A small image flow-matching model, trained from scratch: 12500 steps.
Rows from block 7 of a small image flow-matching model, named by matrix and row number. Rows with one number belong to one neuron. Each number is 128 + 32 x the weight over its row's rms, rounded and kept within 0 to 255. All counts start at 0. After the name is the row's rms in percent of the matrix's.
After each neuron's rows are labels from the 100 images, of 14976 (inputs lightly noised), where the neuron reaches its largest size: "top examples" is what is common among them. Only what is clearly more common there than usual is listed. The data: patchworks of several textures. In brackets: how many of the 100.
# gate: MLP gate (model.blocks.7.mlp.gate.weight, 384x192), inputs 96-191
# fc1: MLP up (model.blocks.7.mlp.fc1.weight, 384x192), inputs 96-191
# fc2: MLP down (model.blocks.7.mlp.fc2.weight, 192x384, transposed), outputs 96-191

gate.103 103 [164 143 190 101 154 139 109 132 114  99 114  89 131 115  99 140 133 136 193 145 140 182 122  30 118 147 142  49 128 151 150 184 129  97 162 159 174 165  83 145 130 165 114 115 180  89 134 142  72 143 123 145 197 136 138 157 142 137 154 144  76 130 118  83 127 124 133 178 135 131  86 131  73 169 111 112 125 161 107 158  67 129  94 175 171 147 182  83 126 172  83 122 135 114 102 194]
fc1.103 094 [179 133  83 164 130 194 124 168 176 112 118 157 110 142 170  74 177 204  95 149 114 152 145 154  63 116 125 122 100 122 102 179 140 170  87 121 126  60 184 133  96 131 190  82 127 114 148 169 126  75 155 127  65 130 146  54  98 103 126 149  94 173  96 151 162 146 133  95 124 139 118 132 204 153 171  93  97 115 154 137 127 166 197 117 110  76  95 165 150 135 167  92 131 151 149 180]
fc2.103 092 [ 85 154 143 142 140 110  99 139 163 122  78 103  98 187 138 157 132 161 123  92 131 135 111 102  49 121  64 116 147 167 113 154 116 132 112 118 225  95 137 151  98 115 215 107 106 156 115 146  84  79 100  94  87 131  45 106 120 114 125 170  90 130 105 167 165 159  90 165 123 129  96 130  83 134 127  84 116 142 148 136  97 134 148 104 129 116 126 121 157 140 118 120 105  89  91 177]
top examples: patches: two (52)

gate.211 110 [160 141 134 125  95 112 107 174 139 132  88 112 165  93  91 146 119 114 136 153 105 144 134  75  94 121 155 148 119  59 124 147 144 131 104 160 131  65 134  93 162 109 110 135 119 128 127 149 111 169 146 151 121 128 101 103 117  86  86 131 143 106 142  89  88 176  97 124 158  84  66 187 170  85 127 123 104 137 104 167 126 125 144  97 128 100  79 119 141 130 143  93  68  91 141 129]
fc1.211 100 [131 136  60 195  65 170 123 157 144 120 121 101 146 153 113 170 133 120  93 162  88  91  75  89 132 149 103 188 120  39 110 177 166 149 118 184 130 129 121  97 162  94  78  70 114 130 134 140 204 150 121  99 131 125 116 125  83  88  86 170 136 138 128  66  75 166 149 105 191 129 140 148 128  93 147 163 105 153 113 132 110 129 163 122 153 116 123 118  99 119 158 138 113  97 148  79]
fc2.211 095 [110  95 125  62 142 132  41 121  77 132 162 178 137 168 164 172  95 125 106 107 125 159 168 128 158 159 137  86 138 121 164 111  93 149 158 114 109 147 129 164  88 167 135 143 136 169 113  72 102  78 105 116 101 122 120 138 164 193 126 129 131 172  71 184 124  91 137  95  91 118 149  61 111 173  92 134 121 156 167 110  91 114 142 164 152 121 204 121 118 124 125 174 151 174 131 138]
top examples: purple (85); green (79)

gate.333 095 [115  81  83  96 101 135 120 163 107 119 139 122 130 127 155 107 109 149 161 147 204 120 126 140 107 125 147  55 167  79  85 141 139 173 171  91 103 218 148 107 127 148 168 208 107 139 113 141  93  92 183 201 127 150 128 161 166 144  53 109 160 160 184 103 117 107 125 116 114  93  91 148 131  92 102 126 115 162  91 146 207 148 101 180 109 123 127 120 124 126 114 127  77 153 132 117]
fc1.333 097 [144 118 154 160 141 137 100 105 137 133 164 142 115 155 104 131 109 182  91 163 100 120 110  75 133 100  71  94 125 176 156 167 126 111 123 105 102 138 133 129 130 129 128 116 137 138 146 139 125 139 187  72 111 138 140 213 153  87 149 166 140 157 118 119 141  60  98  93  99 119 139 112 164 183 199 152 125 185 137 158 101 133 120 130  97  93 124 150 119 153  84 144 186 164 135 164]
fc2.333 102 [149  91  99 116 147 139  90 165 107 117 135 181  91 120 143  93 136 101  74 125 139 213 126 116  98 130 130  97 118 148 145 158 141 122 172 153 167 110 130 159 136 105 145 164 239  98 113 117 138  90 162 141 182 201 104 164 116  61  99 103 183 188 173 100 108 102 126 133 108 132  78 153 109  82 106 146 124 157 193 150  82 155 119  93 113 129 135 187 129 136 123 111  83 135  78 160]
top examples: cloudy (41)

gate.34 100 [151 113 124 107 157 170 100 109 121  91 189 165  91 132 143  91 129 143 130 101 143 113 135 168 174 141  89 111 149 118 109  94  99 160 149  88 132 168  84 184  22 171 146 125 198 162 147 117 168  86 101 158 144  88 156 143  88 156 139 149 122 132 121 193 173  87 122 121  88 173 149  96 150 113 109 149 139 114 131 120 114  88 164 164  69 112 107 132  57 139 168 165 116 198 136  86]
fc1.34 091 [102 144 140 131 173  99 144 108 153  61 153 138 152 103 122 113  69  84 110 116 146 119 149 107  97 142 129 121 147 115 158 137 175 179 123  97  75 131  79 172 156 128 104  91 115 177 126 128 112 133 151 178  53 111 138 122 142 142 137 105 115 173 192 164 162 120 122 185 110 109 127  57 117 107 126 108 154 138 160 184 134 173 175 153 130 113 194 136  92 140  95 181 163 140 153 120]
fc2.34 093 [104 173 105  88 134 108 116 135 116 180  71  80 193 114 133 108 162 133 132 134 124 151  98 111 151 112 118 141 144 138 154 179 100 124 121 136  58  82 186 112 163  99  56 112  90 126  96 179  85 120 152 118  97 142 103  95 191 118 119 154 163 169 136 130 161 143  84 182 154 105 113 122 104 131 124 107  91 109 135 135 149 178  90 119 110 198  99 134 147 144 121  94 122 108 107 120]
top examples: white (78); teal (78)

gate.298 102 [164 137 134 143 160 105  94 136  79 125 168 138 118 118 162 163 166 148  84 216 110 133  90  82 105 156 131 156 133  81  99 112 174 109 162 140 191 156 142  90  93 178 163 152 173 104  72 151  88  90 171 105 161  97 150 173 132 155 121 144  70 148 137 115 175 144 102  83 169 143 101 136 171 108 149 129 104 136 136 143 162 101 145 123  69  97 131 102 178 117 157  77 141 124 136  93]
fc1.298 107 [120 162  71 114 124  63 129 107  97 174 103 128 150 129 176  79 171 119 160 135  82 164 117 128 118 143  74 179 165 155 250  99  84 143  96 140 172  87 140 135 131 119 137  92  74 101  69 145 168 153 136 112  91 107 146  83  78 107 105 115 129 168 214 170 149 122 142 144 169 107 161 152 182 120 100 164 155 145 149  91 148 180 115  82 175 114 131 155 107 123  96 137 116 129 163  86]
fc2.298 108 [123 133  66  96  93 153 147 130 111 109 135 105 178 111 190 119 120 203 139 143  88 151 184  92 107 129 170 188 123 126 159 104 104 177 194 144 125 117 114 143 140 145 140  45  74 128 127 147 120 196  99  88 149 123 181 100 125 102 140 105 149 118 143 121 149 103 155 132 163 157 132  93 163  96 139 167 118 106 147 107 217 112 142 152 188 160 161  73 133 137  73 107 173 119 157 150]
top examples: cloudy (33); rays (31)

gate.281 100 [127 145 129 139 158 102 121 130 109 122  87  80 113  99 132 127 103 137 115 111 138 148 174 150 157 185  84 126 136 147 149  96 152 102 161 159 129 149 125 152 108 158 170 117 221 111  93 160 107 116 116  93 189  96 137  84 127 113  80  97 151 152  68 169 148  85 114 188 133 107 152 135 167 136 128 173 147 148  99  89  97 115 118  91  81 170 142 120 155 167 111 169 151 177 115 122]
fc1.281 107 [128  78 129 144 137 124 113  76 164  87 135 124 124 171  45 145 168 122 160 107  88 135 161  89 179  99 144 140 109 103 133 171 101  90 120 115 155  99  50 157  61 132 209 146 131 141 134 106 160 138 125 136 144 149  80 170 102 127 150  87 119 136  62 123 143 147 181  89  86 189  95 172 120 159 156 136 151 127 142 118 109 157 141 169 127 126 140 101 144  58 138 108 133 149  62 144]
fc2.281 104 [ 49 145 186 150 136 113 137 148 166  95 134 164  87 115 154  73  91 140  87 128 103 130 113 123 116 186 156 142  86 119 126  93 104 172 158 175 123 170 165  93  83 152 130  44 160 136 141 128  92 120 131 140  95 119 179 139 170 150 174 125  55 101 122 131 132  85 128 193 112 127 133 144 168 123  81 123 117  96 109 146 143 144 117 151 112 129  76 121  95 177  81  98 130 132 123  94]
top examples: wavy (27)

gate.169 092 [116 164  64 202 128  49 102 104 148 110 104  91 139 159 131 164 150 152  89  91 141 107  96 133 138 137 103 145 158 148 131  98 132  63 148 109 134 209 116 134 126  78 111 181 139 133  90 108 129 157 128  82 173 142  72 153  81 179  87  88 177 117 125 134 138 143 111 172 125 127 164 126 154 107  89 120 155 123  92  61 195 108  93  71 107 168 141 137  41 109 131 129 106  93 108  98]
fc1.169 102 [100 148 116 141  56  62  97  85 132 150 130 146 135 118 144 167  77 104  98  73 141 114  98  98 120 157  85 174 129 152  90 116  83 123 116  86 145  74  83 140 121 152  60 100 141 151 146 120 163 134 160  28 111 149 137 120 117 143 116 103 145  75  73 125 136 161 115 113 172 121 183 135  91  87 146 109 101 169 118 115 150 159  67 120 106 141 145 132 134 106 111  97  93 136 137 158]
fc2.169 096 [138 143 172 128 109  91 103  68 193  75 146 116 106 134 110 142 127 118 148 107 164 146  32 128 147 147  79 118 138 135 138 163 109 151 105 132 129 114 141 122 132 119 163 158 121 127 173 132 150 178 145  94 155 150  91 118 112 157  70 108 160 120 136 144 144 154 109 125 154 147 166 154 129  90 107  28 121 153 128 129 100 103  99  57  76 133 104 159 106 158 114 147  87 122 133 128]
top examples: patches: two (65); spiral (33); striped (31)

gate.327 090 [134  98 137 108 132 104 105  91 163  90 145 127 130 119 134 141 104 116 128  67 154  89 133 141 181 147  95 106 136 221 167  89 119  99 149 145 138 118  88 141 126 126 163 158 112 133 138 139 162  48 100  80  98 116 124  95 109 174 105  99 130 120  90 165 171  98 147 169 109 102 158 106 133 180  76 155 124 119 105  81 115 121  97 135 116 158 135 144  72 116 108 173 152 129 126 110]
fc1.327 091 [133 127 106 109 132 113  97 111 108 139 135 123  94 146 168 138 100 133 187 109 148 140 143 162 159 124 135  83 159 156  91 106 106 131 150 125 120 170 103 126 127 140 139 164 134 102 111 120 200  92 101  89 115 100 104  41 157 198 124  87 161 197 154 164 171 106  77 139 127 174  98  71 115 169  99  90 157 150  85 122 162 106  77 155 196 132 154  89  87  91  73 127  98 158  91 169]
fc2.327 093 [172 152 142 107 139 107  22 158 142 138  66  74 157 160  88 173 161 182 134 134 114 135 129 124 135 145 164 120 122  64 124 127  79 186 125 101 133 116  81 144 103  87 145  93 141 104  97 105 148 131 147 192 179  68 188 113 111 104 103 203 143 121 159  82 125 132 104  95 140 131  86 140 130 135 125 170 129 126 108 128 115 155 161 125 111 116  95 157 186 128 160 105 104 121 111  99]
top examples: white (98); black (83)

gate.347 122 [164 125 146 146 104 147  57 186  95 108 106 162 116 144  74 170 149 125 104 119 105 203  79  54  86  78 140 177 120 101 106  66  85  83 103 142 152 181 159 125 137 125 122 157 116 165 100 112  89  94  95 126 124 107  85 183 140 165 130 171 168 145 123  98 145 155 117  89 155 148 117 215 144 185 145  82  73  96  81 147 120 150 144  66 132 101 132 165 154 112 104  94 130 138  96 173]
fc1.347 110 [149 109  97 164 125 131 123 164  76  37 120 119  91 124  76 171 174  89  97 123 102 156 100  74 165 101 198 177 128  69 141  54  83  76 125 176 120 171 132 103 126 107 100 173 120 138 158 112 131 166 155 104 120 131  90 141 129 158 148 130 125 119 134 173 154 101 128 107 122  87 179 176 113 165 111  98  97 127  86 130 112 176 156  90 145 139  79 162 169 156 140 155 156 160 111  93]
fc2.347 114 [129 125  99 200 121  95  85 121 133 133 104 110 178 129  77 132 132 104 159 166 123 116 135  95 101 132 180 182 144 166 105 124 166 106 139 152 160 149 107  70 121  98  99 134 153  87  89 139 160 178 140 102 167 159 139 115  73  79  85 139 146 146 104  91 143 117 155 130 134 114  64 193 143 166 178 147 117 146  55  98 136  92 168 112 128  93 154 149 129 126 191 103  85  99 135 163]
top examples: purple (86); red (84); plain (29)

gate.92 116 [ 73 167 149 116 112 141  86 127 107  67  60  64  80 148 158 142  73  97 129 171 134 121 147 177 120 114 158  68  82 135  81 139 201 139 150 148 140 131 171  92 126  86 127  97 121 112 106 145 101 135 130 176  82 192 151 186 122 163  56 115 115  90 150 146 105 121 119 122  70  84 128 139  73  57 105 132 135 164 144  92 105 161  53 140 102 142  96 164 110 141 114 122 139 145 104  77]
fc1.92 102 [182 121  80 208  94 153 141  92 154 131 192 139 143 123 178 125 168 149 125 154  89 102  71 111 143 103  65 177 167 163 163 116 144 141 160  87 190 131  85  79 132 155 147  93 131 122 169 143 145 101  99  60 112 101 146 120  90 127 153 142 198 182  99  87 120  91 165 154 107 177 143 105 169 179 147 168 137 148 126  72 181  88 139 142  97 123 130 125 147 128 161 105 148  99 175 114]
fc2.92 098 [ 92 155 162 105 175 173 162 129 121 139 177 152 141 112 165 120 139 126  73 158 103 204 103 140 111 143 152 105  88  96 118 143  59 129 112 127 150  65  93 116 155 160 132 186  98 151 112 123 121 114  98 158 181 141 132 138 113 153 157 103 189 170 102 102 113 105  97 122 131 111 116 123 143 179 152 146 158 128 127 103  67 134 165 156 103 100 107 179  86 138  96 113 173 145  99 121]
top examples: cloudy (40)

gate.258 096 [148  28 143 133 153 113 110  92 169  97 124 113  75 111 142  88 141 155 148  98 100 107 183 151 106  98 184 164 117 154  86  98 121 119 175 136 134 132 146 108 106 145 173 102 142 141 141  83 160 106 114 194 157 103 103 149 111 132 113 109  88 150 112 128 128  79 116 108 132 125 102 146 114 149 103 136  95 135 204 136  77 101 108 161  90 134 175 102 110 147 138 127  98 123  91 157]
fc1.258 090 [ 91 127 102 178  42 132 172 157 135 158  89 151 212  68 102 114 124 114 147 187 123  83  91 177 113 140 193  90 111 107 154 163 134 131 159  61  98  52 135 136 137 133 127 153  93 151 156 172 132 170 129 141 120 153 161 146 118 106 164  81 151 173 203 116  82  96 157  99 138 146  78 152 133 118 118  72 182 123 146 174 128 122 161 184 115 136 142 151 146 168 187 113 185 153 127 145]
fc2.258 099 [140 120 171 122 158 133 122  71 134 116 156 133  29 121 174  83  96 119  67 129  70 159 108 124  91  91  98  82 132 148 140 108 208 167 120 149 105 179 131 137 126 136 170 103 156 112 100  73 113  89 114  79  94 148  54 144 119 169  98 164 134 119 146 144 152  93 103 155 124 126 115 125 123 133 119 143 170 152 141 140 102 154 146 163 145 105 132 138  95  79 129 158 155 130 127 109]
top examples: purple (75); black (72)

gate.136 188 [100  98  90 133 191 104  99 122 122 104 109 110 130  72 146 138  95 129 136 109 161 137 138 113 156 122  52 153 108 140 111  96 119 116 207 117 218 100 117 110  93 154 124 101 165 145 131 154 127  91 120  94 176  93 123 133 116  77 112 140 201 142  95 161 132 109 157 201 134 173 180 140 116 136 118 122 131 245 152 148  49 145 160  62 139 159 128 195 111 103 154 109 169 137  85 148]
fc1.136 132 [136  90 142 159 148 141 112 149 170 131  72 139 132 128 150 102 172 163 115 150 145 194 129 123 151 111 118 115 146 151 126 143  71 101  95 128 168 143  98 206 128 126 198  91 103 124 117 145  99 153 142 122  85 162 113 126 144 120 135 195 138 124 113 152 126 112 202 118 143 137 142 117  67 158 148 137  59 169 180 213 127 156 167  93 205  70 113 124 148 123 145  38 153 159 105 138]
fc2.136 128 [126 183 151 157 104 126  98 104 138 133 161 162 120 145 101  99 110 121  94 117  96 132 128 121 125 154 176 105 144 128 142 124 129 108 111 125  90 160 190  96 167 106 172 132 109  83 144 132 131 134 107 129 153 133 115 102 121 181 122  20  94 143 107 108 111 148  97 111 149  98 108 112 182  84 137 104 155 129  79  75 113 167  92 170  70 123 121 103 131 213  94 144  86  82 149  79]
top examples: white (77); grid (41)

gate.97 092 [132 154 171 115 139 137  96 105  65  91  80 117 173 124 123 124  87  62  91  67 208 127  96 176  75 118 181 177 133 127  99  93 137 118 132 117 195 171 139 183 151 117 148 156 149 139  85  85 103 101 168 179 157 161 101 123 156  99 102 160 110 105 173 135 168 175 139 136 173 120  98 182  84 164  98  62  71 126 114 165 127 181 154 135 102 154 134 171 141 118 109 133 137 161 109 150]
fc1.97 084 [111 167 102 116 156  47 169 136 153 117 128 124  87 104 142 131  98  95 161 123 204 155  41 179 114 127 132  98 104 106 159 101 127 112 154 145 119  91 139 123 128  60 148 123  86 118 163 132  97 167  69 170  91 189 174  96 153 107  61  83 140 166 156 153 145 122 155 151 170 128 150 140 105 138 167 114  81  94 135 137 138 158 162 142  83 184 113 159  90 120 145 125 100  81 136 136]
fc2.97 093 [152 121  99 141 137  97 199 145 182 123 118 143 113 127 151 163 139 124 198 141 111 115 135 109 174  77 109 155 123 153 144 120 117 167 130 125  99 115 144 134 128 130 176 112  62 122 127 149 151 160 119  92 111  66 145 162 141 144 108  88 164 177 100 166 112 121 119 178 132 155 166  60 154  95 134 136 159 156 128 133 158  57 115 143  86 144  32 131  78 139 146 107 106 109 118 116]
top examples: purple (92); yellow (80)

gate.86 095 [127  86 109 177  93 130 114 138 158 159 108 106  94 138 110 201 123 119  97 106  99 156  92  89 101 147 171  70 144 142 108 141 174 127 154 168 186 191 105 114 112 167 126 145 195  99 128  98  85 135  99 124 207 139  50  71 117 159 114  97 136 115  89 114 106 115 144 162 152 174 114 132 113 143 134 168 121 156  78  81 168 169 116 116 154 159 112 130 107 104 110 113 146 118  89 177]
fc1.86 097 [127 177 128  94 183 167 145 141 101 104 109 134 131 125 106  74 165 155 154 192 116 118 147  67  92 146 113  98 155 101  86  96 130 124  98 215  96 103 155 168 124 101 163  66 120  57 111 123 186 143 129 166 130 111 150 142 175 106 150 181  70 135 141 100 146 109 102 118 157 117 122 117 182 145  90 136  95 133 170 123 131 138 130 132  81  85  63 160 184 193 122 126 143 129 169  92]
fc2.86 102 [108 159 130  97 102 106 216 158  92 164  82 127 128 130 167  84 151 136  97  86  85 139 188 108 141 156 121 153 135 143 166  96  93 138  97  83 138  89 116 103 113 109 144  51  46 149  97 118 189  73  89 109  92 114 120 165  94 129 169 116 100 111  53 166 115  72  92 156 107  97 101 108 145 140 173 149 104 139  81 142 143 102 106 122  91 157 108 100 171 113 106 109 150 134 112 150]
top examples: patches: two (55); plaid (32); striped (30); spiral (29)

gate.21 089 [119 115 131 140  60 165 143 133 116 116  87  87 131 114 170 150 152 195 122 135 190 111 156 133 184 132 149 158 141 114 137  97 137 120 113 102 129  84 104 112 125 164 131 105  75  99 106 171 121  95 150 162 173 162 109 148 136 172  72  58 177  83 129 124 134 126 116 155  92 166 126 157 128 114 129 122 117 134 135 121 109 117 106  71 193 132  95 128  76 102 159 139 127 140  89  98]
fc1.21 102 [120  54 118 159 132  83 113 165 112  76 152 152 155 117 113  83 145 132 160 146 160 140 166 153 164 143  90 122 102 106  81 120 176 119 172  61 204  91  70 133 127 194 161 124  89 159 162 143 100 134  70 136 188 159 110 115 163 112 119  94 137 132 107 141 109  93 162 177 129 160  94 127 127 123 153 147  97 174 131 135  96 125 103 117 150 190 155 108  99  92 137 115 125 158  90 252]
fc2.21 098 [136 157 157 135 126 132  15 106 142 154 157 137 143 144  77 136  90 139 162 160 102 143  72 123  25 131 128 105 162  81  99 154 139 153 137 116  87 141 116  97 167 122  94 177 160 148 133 103  83 132 160 109 103 123 132 125 121 119 112 122 106 132 157  96 117 142 145  98 190  96 129 119 125  84 115  65 137  79 103 125 154 118  88 161  82  87 115 110 114 181 121 137  84  93 215 145]
top examples: white (78)

gate.26 094 [136 121 149 160 168 105 109 108 182  46 131 141  90 124  88  99 157 132 110  76 117 162 202  72 154 123 137 176  95 150 137 134 125  83 179 107 128 113  68 155 134 145 147 114 176 134 169 139 114 115 109 146 138 134  94 158 145  80 130 129 119 111  95 117 150 133 115 104 133 129 102 176 161  94 119 154  93  73 130 149 140 127 192 113 102 159 161 159 138 132 144 173 126 125 123 111]
fc1.26 085 [140 150 143  96 128  39  97  53 126  89 137 104  85 139  78 137 149 136 116  64  69 153 172  85 167 152  94 150 119 144 108 137 131 136 161 103 149 153  65 172 113 183  59  89 100 132 151 133  96 157 154 146 101 154 126 170 102 145 138  76 129 148 191 132 110 165 109 142 143 118 136 160 129  93 182 153 166 100 135 110  63 130 119 100 124  93 121 143 167 132 130 128  59 111 128 148]
fc2.26 089 [133 131 156 126 103 156  86 126  83 162 130 149 173 184  91 172  82 135 113 118 105  86 111 148 131 112 132  57 181 101  93 107 119 132 110 126 128 113  97 110 127 130 108 150  66 154 134  92 117 103 135 116 163 120 195 128  74 167 120 157 148 175 139 177 138 126 157  90 153 122 109  95 120 170 134 158 108 108  98 133 119 129 104 182 136  95 151  94 112 136 141 152 186 151 116 153]
top examples: purple (100); green (99)

gate.83 097 [155 123 135 103 190 147 104 111 144  59  79 124  65 116  97 160 110  62 201 145 116 134  96 125 196 163 189 129 127  77 123 122  80  88 135 140 104 114 176 122  94 105  98  92 125 134 163 143 145 119 137 184 145 154  98 146 102 104 100  37  99 151 118 132 114  79 122 145  93 112 101 137 115 103  68 175 129 163 163 110 121 202  50 109 157 123 135 104 194 120 149  91  76 124 124 149]
fc1.83 096 [170 108  82 167 116 140 117 157  86 121 164 187 150 113 128 148 171 163  91 105 127 132 216  88 151  94 109 171 139 140  92 130 117 165 171 135 125 142 140 156 154 160 114 144 176 136  72 178 127 159  72  96 175 111  92 102 144  96 144 119 124 174 140  60 125 152 130 130 153 178 168 151 111 120 132 117 203 120 160  64 141  90 173  93 128 135 140  83  89 102  81 122  96 141 107 183]
fc2.83 098 [120 115 166 148 130 155  97 171 111  85 146 177 131 102  31 142 104 143  98  62 107 141  94 154 120 121 154 157 114  89 128 133 104 140  99  68  47  90 128 102  78 115 114 176 144 139 161 146 108 125 154 167 135  89 164 116 123 125 132 137 122 157 185 114 136  75 132 178 177  95  79 140 154 179 149 165 151 150 104  98  94 117 133 132 174  87 130  97 142 138 150  84 152 139 186 170]
top examples: purple (75); crosshatched (36)

gate.192 104 [137 119 101 122 112 133  91 140 132 112 138 131 138 152 118  89 121 201 150 132 156 173 123 134 124 118 121  98 144 132 164 182 108 171 124 143 104  73 130 162 161 163 149  68 173 152 128 154  55 149 156  81  95 150 110  63  81 128 152 112  55 178  76 101  89 115 151 172 164 114 129 119  91 145 146 129  95 128 128 148 117 149 154 179 195 121 184 160 127 155 179 169  57 113 152 179]
fc1.192 100 [122 157 147  86 140 116 159  76 156 102 156 111 160  92 123 162 138  56 123 123 113  64 104 161  94 136 127 101 190  94 175 116 143  84  80 119  87 164 142 153  93 126 140 161  89 122 136 122 135 107 145 106 187 112 202 174 184 156 139 121 136 101 126 161 105 134 134 118 115 105 163  82 183 132 123 131 136 145 110 109 210  81 137 172  83 166 127 144  61 161 115  82 205  85  92 139]
fc2.192 108 [112 112 130 104 176 154 187 141 182  98 128 138 163 107 213 112  94 137 169  62 169  95 151 127  86  85 115 110 136 150 143 156  91 115  66 135 100 117 105 198 147  91 134 147 169 135 148 124  97  99  87 146 122 134 144  95 140 117 140 136  91 149 124 154 125  97 140 130 118 116 164 138 164 182 151 145 126 168 115 142 173 139 127 123 131 141 132 111  93 145  95 119 128 132 106 145]
top examples: yellow (87); striped (29)

gate.283 086 [121 139 121  84 119 140 119 129 100 182 118 158 113 143 103 134 193 141 164  85 155 121 127 140 114 192 181  87 127 111 108 115 124 114 131  67 138  87 159 100  80 166 136 166  96 152 132 125 113  51  73 145 125 120 122 150 175 148 137 118 152 134 136 150 131 100 119  85 174 131 125 114 137 111 135 149 129  99  68 132 149 125 145 195 149  70  97 123  85  85  81 142 132 140  63 159]
fc1.283 100 [127 192  87  97  87 149 117  95  90 165 142 157 132 162 161 143 146 143 147 119 123 120  95 153 171  76 145 125 175  73 155 132 133 152 108 109 162 158  55 201 149 168 188 164 124 162 130 115 120 114 106 154 131 202  75 117 144 140 163  70 144 111 144 129 119 176  69 144  84 175 123 124 167 158 105 153 161 153 139 152  94 154  43 116 147 131 168  77  95 187 110 204 138 172 104 106]
fc2.283 102 [135 116 119 106 116 148  61 188 117 160 130 145 157 110 141 134  89 150 161  71  95 182 132 118 190 139 143 148 181  61 144 133 108 198  98  73 144  86 104 115 117 127  89 144  72  95 123 127  96 145 112 166  62 145 118 108 134 120  81 135 132 108 103 128 105 132 105 150 129 149 102 129 137 123 151  86  84 111 118 139 144 181  57 117 126 118 151 106 173 171 139 124 134 156 197 165]
top examples: white (99); black (74)

gate.305 099 [154  81 127 149 115 107 131 158 130 153 144 148 170 125  67 130 136 180 115 110 145 192 143  87 134 150 107 132 158 187 159  88  63  60 113  86  96 112 121 116  99  99 149 218 129 167 117 141  84 114 115 206 134 108 124 156 115 102 150 166 168 123  72 122 141 125 141 115 117  79 113 205 189 171 136  68 139 129  97 141 120  57 145 167 183  77 168 180  81 104 132  74  85 105 153 149]
fc1.305 104 [104 101 210  71 140  81 141 161  82 122  74 115  79  75 114  99 124  69 110  71 127 170  83 154 125 115 133 171 130 117 135  80 143  94 112 154  99 172 161  94  94 130 108 142  90 146 109 117 113  90 108 182  25  92 115 144  92  61 111 101 163 134 184 174 113 116 152 115 155 144  78 139 141 155 142 158  84 140 112 144 101 137 112 171 150 128  60 157 141 123 144 104 148 185 127 139]
fc2.305 102 [111 104 135  95 124  46 142 126 149 107 116 123 125 127  60  71 101 154  85 106 172 189 118 166 156 147 130 116  77 104 151  92  82  96 132 111 175 168  97 137  96 206  96 206  91 113 142 124 125  86  96 171 145  95 139 140 119 166 137 107 113 128 159 129 150 106 156 116 156 124  60 129 145 144  96 100 138  99  92 183  79  57 156 112 142 128  71 145  67  78 121  98 141 153 101 189]
top examples: yellow (84); purple (76)

gate.130 086 [135 136  62 107  78 146  79 111  70 151 140 142 105 121  98 110 136 173 126 183 103 142 131 113 155 155 104 124 120  69 143 149 153 161 108  61 146  97 146 189 161 126 160 117 117 163 141 173 170 142 116 104 144  83 117 119  89 130 107 127 133 102 131 108 128 154 155 100 143  83 146 130 157  88 177 124 123 160 107  47 147 193 184 101 186  73 142 145  82  79 201 196  80 157 123 109]
fc1.130 089 [123 102  99 142 115 111 125 147 142 172  91  93 149  91  77 130 144 152 116 114  82 148 129  91 130 108 140 151 132  83 176 146 156  79 137 151  44  92 119  81 130 184  68  97  35  83 158 131 131 122 106 152  80 132 109 182 149  84 138 141  98 174 117 109  64 121 103 142 150 143  73 197 106 126 147 113 164 149 114 160 134 185 113 152 129 165 121 122 188 138 142 105 142 146 136 131]
fc2.130 097 [143  97  85 150 113 153  85 129 123 121 137  37 111 167  95 106  94 127  92 152  96 105 139  85 110 165 167 150 129  85 115 135 148 135 141 111  73 103 135 105 159 134 140 166  69 195  97 187 111  88 108 180 142 135 111 177  90  97 140 117  96 127 113 117  65 138  98 119  54 155  88 174 125  77 122 159 126 127 124 129 100 134 142 104 133 125  66 123 125 133 197 152  97  96 104 142]
top examples: wavy (30)

gate.23 095 [121 159 117 141 127 152 124 102 246  89 139  75 123 118 166 221  81  98 151  77 136 115 161 136 101 116 118  82 104 113 161 145 100 108  87 143 146 167  89 130 145 109 124 186 207 175 184 116 182 110 122  97 168 140  68  98 167 113 109 157 159  72 144 132 177 143 117 117 146 144 187 101 104 144 102 141 127 141 155  74 117 130 132 108  95 202 166  91 114 148 132 100 132  95 125 103]
fc1.23 115 [122 171 108  95 132 159 160 113 124 123  86 124 130 128 137  72 155 133 103 171 111 151  84 166 155 157 145 145 141 149 138 113 153  95 143 156 107 152 144 113  97  97 199 141 124  80 108 186  76 122 107 135 134 133 137 171 145 119 149  99 100  92 137 155 120  59 132 143  71  82 104 122 133 158 145 161 124 126 112 173 154 126 139 172 152 113 133 157 112 184 156 117 126 198 150 158]
fc2.23 110 [ 86  97 104 110 142 144 250 121  78 168  93 153 132 136 123  71 135 169 131 112 171 125 162 132 161 135 174 145 172  93 111 139 147 120 167 135 117 107 185 123 136 139 135 141  80  64  91 110 138 142  80 139 101  90 152 156 122  73 148 122 120 127 155  85  78 103 115  83 131 169  62 146 127 113 155 184 113  66  83 143 174 132 125 142 195 106 137  97 108 126 143 134 125 168 123 131]
top examples: patches: two (50); spiral (41); rings (32)